Weights of a small image classifier: 32-pixel images, trained on coloured fractals of 300 iterated function systems on busy backdrops.
Rows from block 2 of a small image classifier, named by matrix and row number. Rows with one number belong to one neuron. Each number is 128 + 24 x the weight over its row's rms, rounded and kept within 0 to 255. All counts start at 0. Numbers have three digits each.
Before each neuron's rows are labels from the 100 images, of 14976, where the neuron reaches its highest value: "strongest on" is what is common among them. Only what is clearly more common there than usual is listed. The data: coloured fractals of 300 iterated function systems on busy backdrops. In brackets: how many of the 100.
# fc1: MLP up (model.blocks.2.mlp.fc1.weight, 768x128), inputs 0-127
# fc2: MLP down (model.blocks.2.mlp.fc2.weight, 128x768, transposed), outputs 0-127

strongest on: dense (34)
fc1.682:125138161130109123125134132122113129114112126149149155131125126140119131124159000150134116135133127136125140143133167147131110132154120147109130170136113126115129147123135063110152107086138130118109138120134152090112117129139126126142131142126109147110132117144145130119122122137114135152129132108152114134134099118116133142183136063135135129119112141116125125130113123121109123111117
fc2.682:132169135125127136129138136125130132108122158159152131072098153151162132130121125143090141120143111127115144170164161127129102110145110102108136103145103177131149146145132133118089157128147131132128145127086117193149150121127125142066188129074114110061117126124120131146129164128102124130150170117087114172149068118127121119096108140110152096114138111143144154125150151129145143113085

strongest on: dense (54); black (27)
fc1.70:135122125179109121125126108107169138069115133133118152088092160120149098128128116153158151118130134105112162106120115109124150150127055095141163120148126128127151126168135158140175069139071127106139137122162134129119132128142126115170145151152112194128102124130122133089131136135134123155174154149138117156125089119116108138101164121110150123109117090126125128116071134126128150084155
fc2.70:116144135091110180139085121155156135116140130129124144179076050198161156133155122128107153137111136091111137112129151130182125158119105108090128133127124118118113116106137181116128133124129126126132108150182129137140131112146137113144143142126125151117142133111141132152113126134090099102125138084077095140135136113141127146135144118129157150126091124104113062094176121128133121088141

strongest on: white (32); pink (27)
fc1.660:146111167114127135148143128123124071132133135155129127127116124086128126156121113115096094104105184171114129098104085165138128164119144125101104083087145125126159128152152137113129153167128130083137137126109128079122080132134109138087116129164178114124126123126131145166103138128128100079165193129120159131127149124124119127099128113170117118106153118134159126098093177141131084128118
fc2.660:095175155127152128107154141125127155137151108104131137126074156155099131086132115167130130117118114090108146120133125105126129142123127095123132160116130103155123141086138127139134130126146111175139112130163129120184171100124176149130143120145080155125112105134115123163118131146128114125078129109130110132166137115133144116144146153126129138078070084135128162133170064120128062086122

strongest on: dense (36); white (27)
fc1.454:137145086127128140128111144124161133129133128135062122123108146125125134130135255125130144127103097124125148131128112125129108130138130069108125134132119124131138126115142089118138129112102129129106141146122137127118131133118170092147162118137161123106111119130134131127096118127136120087113132120129141090135125145136143137122132000169126124123125128128125127128133128097145154128152
fc2.454:095118107131131130149132132156137134107118132112108137135089102135162130110140099154130104104148138129119135113106124133165187179165107133081140132157116150114118156180122121135143120151153140123122194052112120133159060141147122108156127117131128156153140123158140132150084149127108127108139122120083134144114117111128132127113136133104204119109089108129108169122102101120084130103124

strongest on: dense (56)
fc1.484:130135134141151129107071120174068127135132100129116073123076128135142132156147125099164152145160144113068124186091117166130151125134108086101125126186128095130128126150126118098136071090135127124105154130175121127135095135168131109115144128128095080152103126141124123152136128129120120131121124126122143072111123155105116120091157131112140130091124121175135132099141136136122162128114
fc2.484:125127117145106076116124109097097121121120130119113172171127127127131092125100127148109096131150114129121124140128146116080134114106134178170182135105136119125126136121131138138110137134149149145098118094085107154168128156125108132098210172131166108166111117125037183112142162119164122159127161135129106109128120121123112130150141127098137129121130117132130126161132129097128176136134

strongest on: purple (30); dense (28); teal (27)
fc1.12:146124157136087129086130101138124115128130126119137135103169126123115104136134132172076135107127152130155068117109128134131167134127134125126137130087140095137132128183094120128126141130127126128084147132136132087032070126157128110155150128165121185110119129121177131145120122123126184083156150145137119147123121115140124142112131129140152129145082095089144137123134168132147112125088
fc2.12:130079074128164128137153138124143087117070103128132121110129130127150128152133132124169160157119132194079119180130132139141129131150117151126087130193129125081169086131128128127131127121124163133144124113142152129134145131113098144117128077123162087122163140120115117097122093115117126125131171190101189131103123121133127107129161125121131131099142146138139120116109106186129122127142

strongest on: purple (27)
fc1.449:159182136124120131136098113149129132164145095154136117130131133150126141132122141093101154142127140161111113151112129133127155134136124134118129119124146131162128151128130155124107142108120117119127151169133144114115075095141194171119115122176128110125068125099105119141066127078118127117114131130109174129123150177131159122133134120141150129144128037169136122128163192118128097096128
fc2.449:128138160146146122129130102128145108138117162100128143171128097121116150151147175124099140137095135119158125138153136139131141202146123150115131118060136089097083114117147133112138115128101030120121124121095125116128139090126158120131153139085123133133134140131113092138120148142103156115121126136128126143177113099121148136130128093163131122132129077114163203134125123125134113130078

strongest on: white (51); pink (34)
fc1.67:128156127234145131116130093093106094091111134133128083084125155156126095127146133157135125054105144122153108123128101140157171131124123121143127131132158085114141127138106132161140128132130121111119126127121124171132132119140186127128167115128158170111152134112144129125129105131145165128115158134101116128123114109096105128083142136125109126104176102142148162128085146127134113130184
fc2.67:096129106109114147123163127125135093110062129169126125084126146116132058153116131119121166122083108134119139155124141153116122129157113108137132120085092142103139129125118132129099132161124125127162146126195138137129154175132088125174093107141119173132134117135166106134128092127117122111167164118136215131125124160140140094084129142125113123169131110131136142103099133142128149127127

strongest on: black (78)
fc1.395:173174111126130100124130115128170129094108132108120148138076146093131136119151126100128148129147139128116173108127137126121138177127119113130129131128107134123168105112160136176103107093116130131091145169156134181127150135127106171153165139135116127088084156129117162142096147132151142183101114094141100104185142107076144130132133104080131124126087176121128121103141119124127143092132
fc2.395:125127122123125172109137153170130114141158123143121128135107130134121129133089131127125126131104140104070145127124138131145075111136105119129133140103164107137141140150119151086149144136137128168213114154176139082117128136098128098124109136127123135088156105107154114169157080109092101057150165124123131175128131129153107130122156101163147164124113090115125120134125090160147091125114

strongest on: sparse (72)
fc1.158:107120116127126173133118190137122104144150128117118077118129121119133134183125128127123100067122115139093101124121127119133089127167127129132115136136121133188137145097112121121125127133113129179139112118181107093131116084120130132135134144123140127136146083125123117102123098092167082113162126129121139128107210182131160125132111128164113127093115140125181129126137123154129061131129
fc2.158:157090172114112117147100127129106168168075124130112129134101146132116173130105117115127181143126129095143109111110138101107136126096147114176121144128110127074132136079129131129165163109121128113127123107109136127140141126121149137130165112077090148146091149121163132143177129078134126122094127171122146129147109132102131141125119134152167112132137137140134111196130147050158130109119

strongest on: dense (29)
fc1.15:099126121142140139121128102129130116123134127115141130090157123079071135154114123132076135106117123137168126115129144126126104129143127169113190144103130139134120113123166131125124129070137108128078180173140116139129140159096130081128119129131130163121164155147129128147076134123121147163117073140187110102139125092127187160151135128128120129148103164083133154131082136092134128127128
fc2.15:135134128152120125160165126128106154141110116087128144149152128127122145117175147186109136113113095129127130152100141105149126102192127100128121132120113134129106129132128129137177153096164135150140111137115090118127148133126142165121087116129118112125135132111130112141118111145099102131128121116120093154127131121115175149143132196153111113100130116060124147237120119075144124106101

strongest on: teal (25)
fc1.573:197160156131146125134113092128115112098125116114145119121131146124126161124128147108090123060107159099132110163126144208147146159129160134077162138125125124130134134140116126145141126115085068177119153126149143123145127120128129140085124143146117071105129156088125118121112126123179173133158113137132108099126125165116134162124120105145116132110129130134165169119139129166098103107126
fc2.573:147135173147121120114172104127146126143126103126126093138147152126124170131123150131147119124128136109117126189072152149185212137156128138096127103112148130154127128144131110139151136075133068129107114152136081129121137126130138146135140119123127108106136122096144111128114107097103150133127127165126141144122132126155119150193111113127092112119064124153142195122083126105133127140132

strongest on: grey (33); orange (30)
fc1.588:153100127140093119085118145144137109091133124111152140125132133130104139127120105134146179116124152131142123146127186137118106140125074143107227127115155092127150152134116146139117128111130093170087134119142101127135149144105146112155149181130108111133123130127142139116132124119155130125191120118198126131155138114089133136125141131112132159125076104133147139058127126135107155095108
fc2.588:127134160119133092168097137146113165141135123089138119129130136128133082128105053126103103109161101127098126160116136144127129151142135096126136121123167084141105164151144097099150126070120115128107139128127136112133147150147168137104162156169124121144036124144079155134113130134152128147114110119148111112128134141137103165128141111136145104102139084145127116154145128131060100127151

strongest on: dense (79)
fc1.493:115112179129196176142133126139133128115095103111189144127140130127123106106138086130115137135132118120116127126111149119149127139175106153130136151120136139148124149147146168122133130084136122102116126146151189082091126126140142132129185121128124135070136123154144127127147069127151153116113131093154091153135149117119135158153113113098212130124135134110135126127099141085092125107098
fc2.493:149137170099135134100107143090111126104145157176130124128124148185125096143133131159108135119146136113123136153150184133091112115124116158128141130097099144115150100156120140128124158147136116107133122134121092157115156147116125146081187140076133132053107127121119128147128145110092075131144136119095139134142062136133091120140100158114173091124104134114075112111141134115145132111135

strongest on: dense (59)
fc1.235:179144128126115147113092125141124152137175100115118119130064126093155142149164138090123166141169181139130102120113145141151164149105129120073127128169128148128132120132124139119138097079125127098125157130180154128095127145135125130216121111136095142122109138114161130123108072127100145134133126149101143136115089115133126117082131117123167127126098129085127126077147131124131140127130
fc2.235:139142169106154137125096125133112116131166092107127131122099101092130138103107153126127112124137157131129136225125105120089139130124133134088121149123089142109125131143138096128119127118117080123126119142083147156148111126112072163122127141110145104146130136164085145145124111115126145138128139157147152151118138107141168099142151074091127135105119117118173173147127126088126201161155

strongest on: grey (27); orange (25)
fc1.57:130145135138137110152148128144084105112113124127142128138128142019129144097122131120121125123139142073133172121092156144085150170116155122075123136130155132139175117160101131144139106136039128129138121138132148076099125083146126135129128139134112138134122095113126127174130122128111127118121131130090167134165108111103121153140115128145124128066133127119133128122134106174124127115101
fc2.57:163090106111128185122132104165105122100150162140135124117102116194151099168131115136124127118133129173142120133139123159107121126150126129131141098145129099123096105128130110097061129173102150130139140121167162125173130079136087079129096134134159152120137150135151126131108125110073116095156159127143117099086085176139139148108145133129153125151122120104099102125139130092120124128154

strongest on: purple (25)
fc1.632:128143096185122141120120133133062119148151097128160110058136141103110151168112117136123113085122159129115120145121129191093139145139139167080151124117132131127148178126121140148067140129132110118086143137163095125126097141127143130129179135155139109174132098130129130133115081094176132103132164129133133111131132131114122129075098126155130130116126098134142162087119147135134130102118
fc2.632:137150123137129128106127132128154110130143114154137138113140130124168128131118128102125128118125132128135110147127126132090153192182152132099130147130135134128132116153115073141137141122148030159117137148165133127128132122130132140104180101092100156133144137131137124148113120134111128135106120148117090116127128133131128146138101038143127127150107127113227184095141100159136114142128

strongest on: purple (26)
fc1.265:138129068130121202117106093119111126134120130140138122115129128158133171121145141147129131120124127175128128150141129167134121185127102134065140153150136132150132121128128118129089111095113127119057171128156131105110114105122137130147076151178104135131152113114102095094114105129120127121180146126131164128135126126133121142092170114121171126143106093119140128103083133135147138070157
fc2.265:116131121131128099121135127097111118124188082166134169132134100099129108109132172092133072141175109091140096150115112110130127138131131136147161163105114149163130125081099067120158173112145080126135161150117128137108132157112149147115134116095100108139122114141074177105182121132135128173082128149146133124114119130122128124145125122132129126128154148129135166124148107156173118151138

strongest on: white (51)
fc1.406:111196088133159108137138121127177122065114126124107137111111188120127126133080130128155127133128152119161129130126166133164171162131135122114149118131139169133187128170144128120134137094119117119142105109135136123088124181140098140126156128209131122099118117127189120119128115125122119127131151128124076168128088111125097124140141117117124127095136074161130130110118120129120130126109
fc2.406:127145148113134132149100104132126140122136117140144085112089103140130128112212120105113129116160142105144140108145127131115119128096106131131146136153124149126093127084132123126133113143070106125111140135143181152113133158165106085155123117092112139112114186124174122179134133133130133113141121133152135113128102149111147107125109151116115141114091162107125108087191118183094163133190

strongest on: grey (39); orange (38)
fc1.244:149127085112101151097117103149139124128127105115122139130111124126129132122164124145130140135194129128139122127100181161141122141136096128120111160133134148127148127133126130114102091095129128126083107133193129130145149116117117117174134123158086131111141132088126152052116103129090141137120132123168130135132093132127152105107137136129152128149050134041153128104187116144140130126124
fc2.244:136138140070128119127092130129138132113118110132139132100138124145127150149123170117130124126124136124136129168114167142173130172119116127107114123133100128071120156118124117114135118105188059129113120099128136132126150197122111113148119084092126104141162134101149090117128104134173130115125168128138128149119133120136123126126128120130143128146120138130224200096128151180118136146150

strongest on: purple (25)
fc1.658:116131129139118129129116128138133127141158080134143120121121158127120144167114100107076167114111163143154111138106135177130154130160140123074170142106157164138128147130127122104052121117129112112122145140156140093104103147095133131151122122178130153123106115091186094132112116071126133082126151133129136159127149122129150151123144146129170127141057126131160153097127146100152125119093
fc2.658:123173118112135070134121147118128120114159088129092147136153126138133134077142087131122134181177121089105115104122130127074123144151130112139129145128160156143092149168128124116158167130135071156131125155118107127122132151125142120074156161131094114122114143137122178104164157140149130131058092147130061134128149138094104128117139113137133136122142146128124160133150126130084121118140

strongest on: black (28)
fc1.259:165136120132128107099127151187134095117120146123132140120072124141076122127172128145121155108140119161150156122160118119145102131163126104125129122137154117122135140124190129139120092104127119126101092157106125130113155113099156099169130130130080133099083137118135118170123138125127107129127102085151131084225112139081167098126135122117099189118133127138134145127144125126127133127130
fc2.259:122109117115138129128129150128135090130129083123124092117187150127115128126067110135138144162133113125107096124123132135118114135174116136118131179108145107156135131141120101126176162103176083129161123142146131128102129134083165119148139110093144082132135105150114127143128130119094095097142124121126156141089133128162124157137130122138166176126127118125219199127100122129148127147128

strongest on: white (30); yellow (25)
fc1.84:124145080170164131122122104147172066114130139155137119090107123136122119078121141136132122131131151095177130132117097089156176137114128078123131147176191118127170130137131114108122127136118112131138101133127113117125126103124117104152144129186126154100156104151182119127127128127117123130134105121120094187128092123129104131120184133125142137125115118127182191118134122160137139128112
fc2.84:147154112114104150135122128125128132128099154145129102157144156136166172125139112141087121121109084181152129120164091110128092135142155110135130140115118126110130118108127137120110117190125068139060095095132142144099116120128126129126124095085130150115141137137157086118112132096175088127149150096138110108140195134135135098130152094105153129127124096129127210143138137139136128113142

strongest on: sparse (61); grey (53); orange (30)
fc1.549:126122150138100175156137138132120125144126139137131125137157117053144115157121127085122107129085194161085125094131109122081134135129130119112127076140180128152157093151122127134133128143126129137132132138122138128127127165148117138138124128184155118127062110084150135127085144116106099131182119139095194126113156125115128135127112129132127126117126104127135128051122164113133125128116
fc2.549:114129148142136112171134128110124130103120106109139132146105112080194133110130221128083104114064148123098135127129100112109131177070121147117134130145108090126126128070131122136142123131087116145125123147127139127134134143140126166082192130126150114092158118159128153146120137128108146141134117165123174114124138141126134111147130127093161121099138121129159136141142103126166123126088

strongest on: teal (35)
fc1.43:140130068150112097156132137072133126121120138101131146130131121126115128152099128140116134128162127122135105117085147152124166127108131141126161145103144125128131157143098133179102163125111101122124123111121120117062125153137152165128147129133147132179132105058100145083129143110175181130172161128098136158127107089127116179139101131136142135127130082084140150125107169145107139104146
fc2.43:109119118178126165133103130135073137115133117103128114135097123108118106136111105141098142143132108131161128129144139126081131124163126173127129157110135130196134140101125129118089142141120044170142129106132126126126127068110143130117114121129113150183128117130096123131137109110118111136124123155123134129129105138116145159130181114155180129104125131128129219171148136096124145128169

strongest on: grey (31)
fc1.50:123108119130129129138126140137131126138108126104123134125131121128123146118101005141113124122122125142140127136138127133104169131116142069119126129130144145128133136127132143127134130118118123129132123105138116136154120098128119124127139128134128133148132125125132124127110143124137120090128116137123131122122100122113132090126119255125145133118168113134131129119142130116172140129131
fc2.50:132126067139097102135130122121139136170122137124101108125116147108139130098158130109132121129139180123140117113114116129108127116148131131104082110125093104138167128106120120125143129105088129134127133128116132087115096084112129130172106058128154165166164126135152148113173111119161164134136097143137133082123230123106102185096137108133118154151124128142130132127158147148143115154138

strongest on: dense (78)
fc1.423:136132138186124169136119157152126134123126126126113128028122162129123120146130078162137150129119144141071137116129173149120093123134100086108197135159130167155125166123160130111134131130126096145144161149162101125134130140105142114126082125144087110125094142097149130117126110117147114156131105120145161128137158153090119092135147121152125132126117112133128161108118129124129128062142
fc2.423:140110139171090092138135129092097114115070109102149113130201128120131122143123135134133138099093114146141121184144126122100145183150137163103107126086122140116117116161114119156142138146131110122085163128043127163101127138143122168118121117124124101130107155084123110119171126156139159159087124157147127123121180118099158109107131147135115118125159143157144144150125134142122127145140

strongest on: black (25)
fc1.236:128125137120126247112124135123123138141138174096112133146125096161119137131128067108124124100123052149135131136133116099151119124117120172085117125188123129133127123127152139122127138112104131123129124115171143131143127115149097142117175133137164117163111126160113144119128141133165136157128151130150116121125132120145158140067125105125091128089163140120119121130117104102125107130069
fc2.236:103149123159118153164148141122179104151117136127116148090134119160120155149094099088114108142123161188153125180131094122129138135154112070179118100118166153128137142082175118126116081122170137118124115170091186127132117159151098160142114106141106139107152099104125129102160088121114138103129121132101121117128168113095128159095122116145109105110129148111157113136112129127123129128122

strongest on: white (34); pink (28)
fc1.60:099162127114128124125157129131116086136093091133127066105151155124107129198158145095131122130161128125065132125085158141128134120132119128128105117137191116143143136162119122127178143130131130142147096078149127121126132166149126104159133128119136096125138095148132133129113103118128091082128151130101148129126172122131120119137076130141123125075130118128153129066098127151129093134185
fc2.60:144087099112129100114126107129124218153122125126130140147087137152133136062131126124154143122140116075130155130067121130127154109127155135138126117154098127103090125136134109126136136128132188089109135152118143141128124143188118125113171116125109115127128125150129143142117136110132182152107128123117124134137097130140103126162095152122130111192123141130065085124149071135122129102122

strongest on: white (31)
fc1.540:153141153193141107147127103098129112060111134147127127136092138113123133124151129137135127091127138133150128115124113117126133168128107128130119133119139086109166117122118141212136141127106117119127095129110112140117154097122167154109156162125133129166118136127097124137132146137145151115126166156134129091131141077052130139099153128121120126063133138165131133131060164113137128108176
fc2.540:134108105111111165126143123137110099117130110148128079090125171140146123182127132124125201152111061133072131164138156144132113132126097092138132120128099163102118138121113115118094119132176117157130129129143154132136114133129075119160121081148128136095119127130133102147128104112102128134161170117128207128113124168179131109115136150129150136169149126116181132126116126142130135130128

strongest on: black (39)
fc1.655:112096112131124132116134190136085137158139127155130137127126124108130160131129131153138215127125124079091152159134134106066076130132120111127151148125121144124128130135114125123144105121124100144160131160125152110133127124155173131180148163127117172136129118118145127132129129102100098164143120113099140183175109130126146120125126128172124162067149125126125126134132088128156125060118
fc2.655:179159118124095124129109100129176110161108139112132143128138115126140134110102112121119130159115124161131087133134122127190161184164131140135097159108112138085207133127111129148103134126182122126152112143129133134133123139112121184123128083125135116140143132098107136126155100175090143133058131091149131128114107135138125140116116070132146119130137127144132094191120125111126145110128

strongest on: white (38)
fc1.109:131156101139170139122096093111148084093145115133139108119128122112148132201144130113107148134127104112145065129131127196129146161126115147116129128082141127130147131192153122092133113103101125111116139131143175130120072134142146125131091116139133146127126179137131131093084103131117131157122152152098109130100116139111121127131148128132153123100133136059175142095115154132129090129153
fc2.109:157109108080148117110161148129145112127103129121109098138128125110091209109195164106136125130153124116111134116120130125198106105128096165154131117144110131158161125143155120114182133085136162141140127134135168147126159131123123114112105097132081083104160159134136131144110117147126133128151096125124148148150117102131123123130111095113108131137128151128121100071138085157100153138171

strongest on: grey (46); orange (39)
fc1.593:155127083140123130130145139111107082123134118104126103101127149122141143181142109127128142113141132162163135152134185195157144156107138145046141123102166115136147138128112110118100099123134083114060122110173116122132132120128134136143141139178147110126143127118137120106103077085126125104123176121138118141137122130100110131110126081116131131088127097124168177116106135120135119104146
fc2.593:138130131122119141096105113146139142131148139120123181136145080132132139126107129097090153141140183129119102129095147101077111110157130112104127125091149139162122076126096113153129148115148133173171181157163115150131099127143169095100104156073127146120129142164118151131099136103127120144108124133085131126105119097123123163073129134129159133172154149118120201107138116121127117123123

strongest on: grey (31); orange (26)
fc1.635:118194109125162118136147123121156068127135130126118125161130127109116118133058128094131109150134162102128130128120176125154158133122129120124127063134183173147172139164152105095128145125118120123135095121129133114136131163132091162114140121155162074090130104120119124125115140100121114119156148118099119163130125111147127125136149129139103128115123035155157141103128108153126107132124
fc2.635:136126120095129127121147085135168124139121120134128086127101166139103174096192130129103134117119113122126176124112173131162137134131129115128124085111122160130100127127150128100118134150138069128165125160163173112079133163152144099115098145157120102127121129115177130154128129127101130131118121076134096133139119133159115144132101128137127116143145121073134196159157061128116112128128

strongest on: dense (42); blue (28); teal (26)
fc1.342:121147146124105227104141125117146135155131129123044132132134146125108156130130215144173138132116104116142133171118145112138119123105137166118140143093126141125123127099144059112131172093131127124096123147120171104127116145104143126116110118136125128133074111126145124130147147117139151105102127088138123138123178122114121133141126068135160126127085142131134127152144125135147118114131
fc2.342:132143107147141108157118135125160122105115118088123134129120132132199133131092123142071180112154135133092138112133176130142151136178124081112117111167127127127136123144130099122113125139142127164134172081109106149136142101142141085125180168135083132084126089134147128078098165123090156155129138103092130136129106126141117135116135127080129095121109104133087118079134126114127141122110

strongest on: purple (26)
fc1.396:132129130134119129117074122121127120157194104118142120119136120129137114147120128130114128129134120153115076150128116110103146165138126146109126133123169136127181144131123108154136137104130103132134127160112109101120087089107181159140156189178128137135061123093086146125084135125126124180132100133107138132121128143119140137130124125150143153116073103127192130135107190086117119096131
fc2.396:112131117182123098128164154144143119110129104119124136126105157151094139130102120126142125116135133089112159114106124165148116206163111120135137124108127062142141128170130133149134124128150055152126122128139158119112114135167118083130128125151126126124179104122137124150103134116134158112146127129115102141144083119129127142112093054137120128117115127151136213103130118174120136114103

strongest on: teal (26)
fc1.462:137128149168140124139112132116128128088135147201131162138088123116129120138122127131144124129134150115200129113170132115126128128109131115136130104157141136124127124128172148175094095165056100101102143084122093123125122108121122129133120150130125120145117125104126129108131130118169168111170132131139128087133046153096156166068117137117101133107135135134127164108086139135139159115129
fc2.462:125145101128129148140129129137121055144124118145118111139133138144136126118140131047089123151129092114111136147147170131078128167120153127128125139153150144189123126119138090160105136122116073148128146139128143097126129120120130184127128124130105112130143111125106140128085122084100109144110119100130115129131158141128124104132119111131127140161111128118206219128144103143104127120086

strongest on: orange (26); grey (26)
fc1.195:122122154127164165108143132127148132124128122143116126127119131122107174130127130133164128144135056145140149127112123047158104127142133191120120123154135107122118132097146188121072162106106130172110122145145195118117082133128127094102109110148125128139126128126143155124137129127125113129130141110084115127134127125122103176122136092131126125125112158133132127131092125119051184090126
fc2.195:121163128130103135146124128110158143147130122086141143133099131142153116125122108133124145093134130156112128127157132180157127123198132097148112153120102146100157095134135115146135108124171113138123164111070115114151123133123121125124134072102096107086132082123126125130121126122091150115154153107108139130114113122135154148118127116127107129107112106133000150114150160132165128110110

strongest on: white (37)
fc1.556:133180107128130126128143123151141115119127075155141117123143120123121141131126128102124123130117145115135121154095112138140139143138127150081127130115177134127156132187110142120139186118130124150162097128135126088063066125146126130134132127164139094132132108177167108143118109127087110084135141129113131182125140131128096081131096139194170130110131082143153129089155133163126086127129
fc2.556:163123140083091130142133080138131120112080135169141120120129151168155139082159170103123137124135091121127177132114153126128181164120149106144129120134119123179104105126127121126120135142122134125093178183168133114094167110144123130128118136128122125103164087129145156146082150127095157128095126134134127095128101140159127117129085129095127114194129123124127101127114102072119112118128

strongest on: white (43)
fc1.409:130120178125127171129137117144137125140112089068251126139137127133126107136149104095122107129139101126129131142117127111135159127156116155120125063137132131164110132135141106128103148124110127137124148140144153128064051115138142120137137125111131135135146116144142137121166141120127124127114144123142133125133176098119127131083151040120149133133132124131128128140111148108131126108148
fc2.409:183115140117158148148093133096154118147136148153111095143130154158103119132112155157125120109140145125138140105138158149085157112174135140189119159073159138071145081141103134150130126131147126112136121104113085126148151193111123117104157115095161105121109101117111122166130127143096097139134128070138133134148124138124124124138104128142120110121120136133118111122151128076107131133052

strongest on: grey (26)
fc1.503:127096109128106134104120176136139115148147108112119107119128129102134138182112126146148211128166136161120116132145139132100120156126119164074153124124123148132170153170125098122140098117092116162110164105150139132123113122139136127189120138109137135128134134130125142122065042085135121135172119129132144159129142130128143108128130106111137158099076121133150128064138123118133140126131
fc2.503:110118138151159111110134123156126128172091072086167131103127099135134101132125114141098121123140144134114128134090096107096157143145126138139083144107088078132147132141158138143149144130162127122147098153092125119133115163121099133090100139146136109115127104138156130151105168129145095174112133148147092125130128128136138175110113114149136115117144154106135115200217129115171124146144

strongest on: dense (38)
fc1.674:187138137141157153183123171123135138120145112132119112129115141121148208124154137130115120128123126127123139131134147120134107125144123116124125114147131143159125126100182129120128101132107123128134095104170121094145153118048116201121124124148094109179058127112153107100131103125116099088133134127171182104132133147113173106130124139132119128115104128122127153106156156135129101114112
fc2.674:148131125102154075171128148122167119078125116131113120153208137150139102191118128059119159163138108128123116133103119153079143142145124125139132152111095152079161116130120108152137157116145095125129133150164124129102109123135120161134153085130156110094102136130161115120140109121090121153137087135102092154126147126128157116115086129150157132112158122136128125157107131141166110120099

strongest on: white (44); pink (29); dense (26)
fc1.623:126127131172156112161130152121099127088164109124134090132110148125136127136125131122115107094085139115097130118115094196119131122144140149122120141111132100152125157142163130128128133149107123114139133141126127101114124124132145132061129120125155107130127131130123125168129104126138111114117183134121108128128193120071118136087114136168063126069168123120128184112124127193134071129131
fc2.623:132153145113132119085167113127107145188142091075116128116152143126078136124151125155129088141147095153098129166116153075158134093123128139131099145106108160136131149099134126127155173060163159169147111139107094112165147132096179141116127151135121127149117117128068125173115137156108114160117127133133127162149127133139139116162132126149102124120108111121113136127117124083132086131112

strongest on: grey (40); orange (30)
fc1.105:165168149131095164162150142092107136143122121134130130112119154094140206165150137130150130111128128154088138100114190130119132145122129128082124110129131170141128121135117110144140130105123129129099138116139134125136138148119151160136103123128125127129084129081122132075067096107143138116110135121081170138133150136121162122127117124151149123129125133121144127046107119121145079120195
fc2.105:128139118135124121129154104091129149066080136092123125166132129129128134180169169123120120125122135110111131055119145110126127131152134118170125135158104137129113141161094129165163148091075140118135140103128143137057092102177078119107124106090149118137139139169127121127092109126130131138125144131126116127133100138113133115134101133116128117107167116125132104129136114210158126143154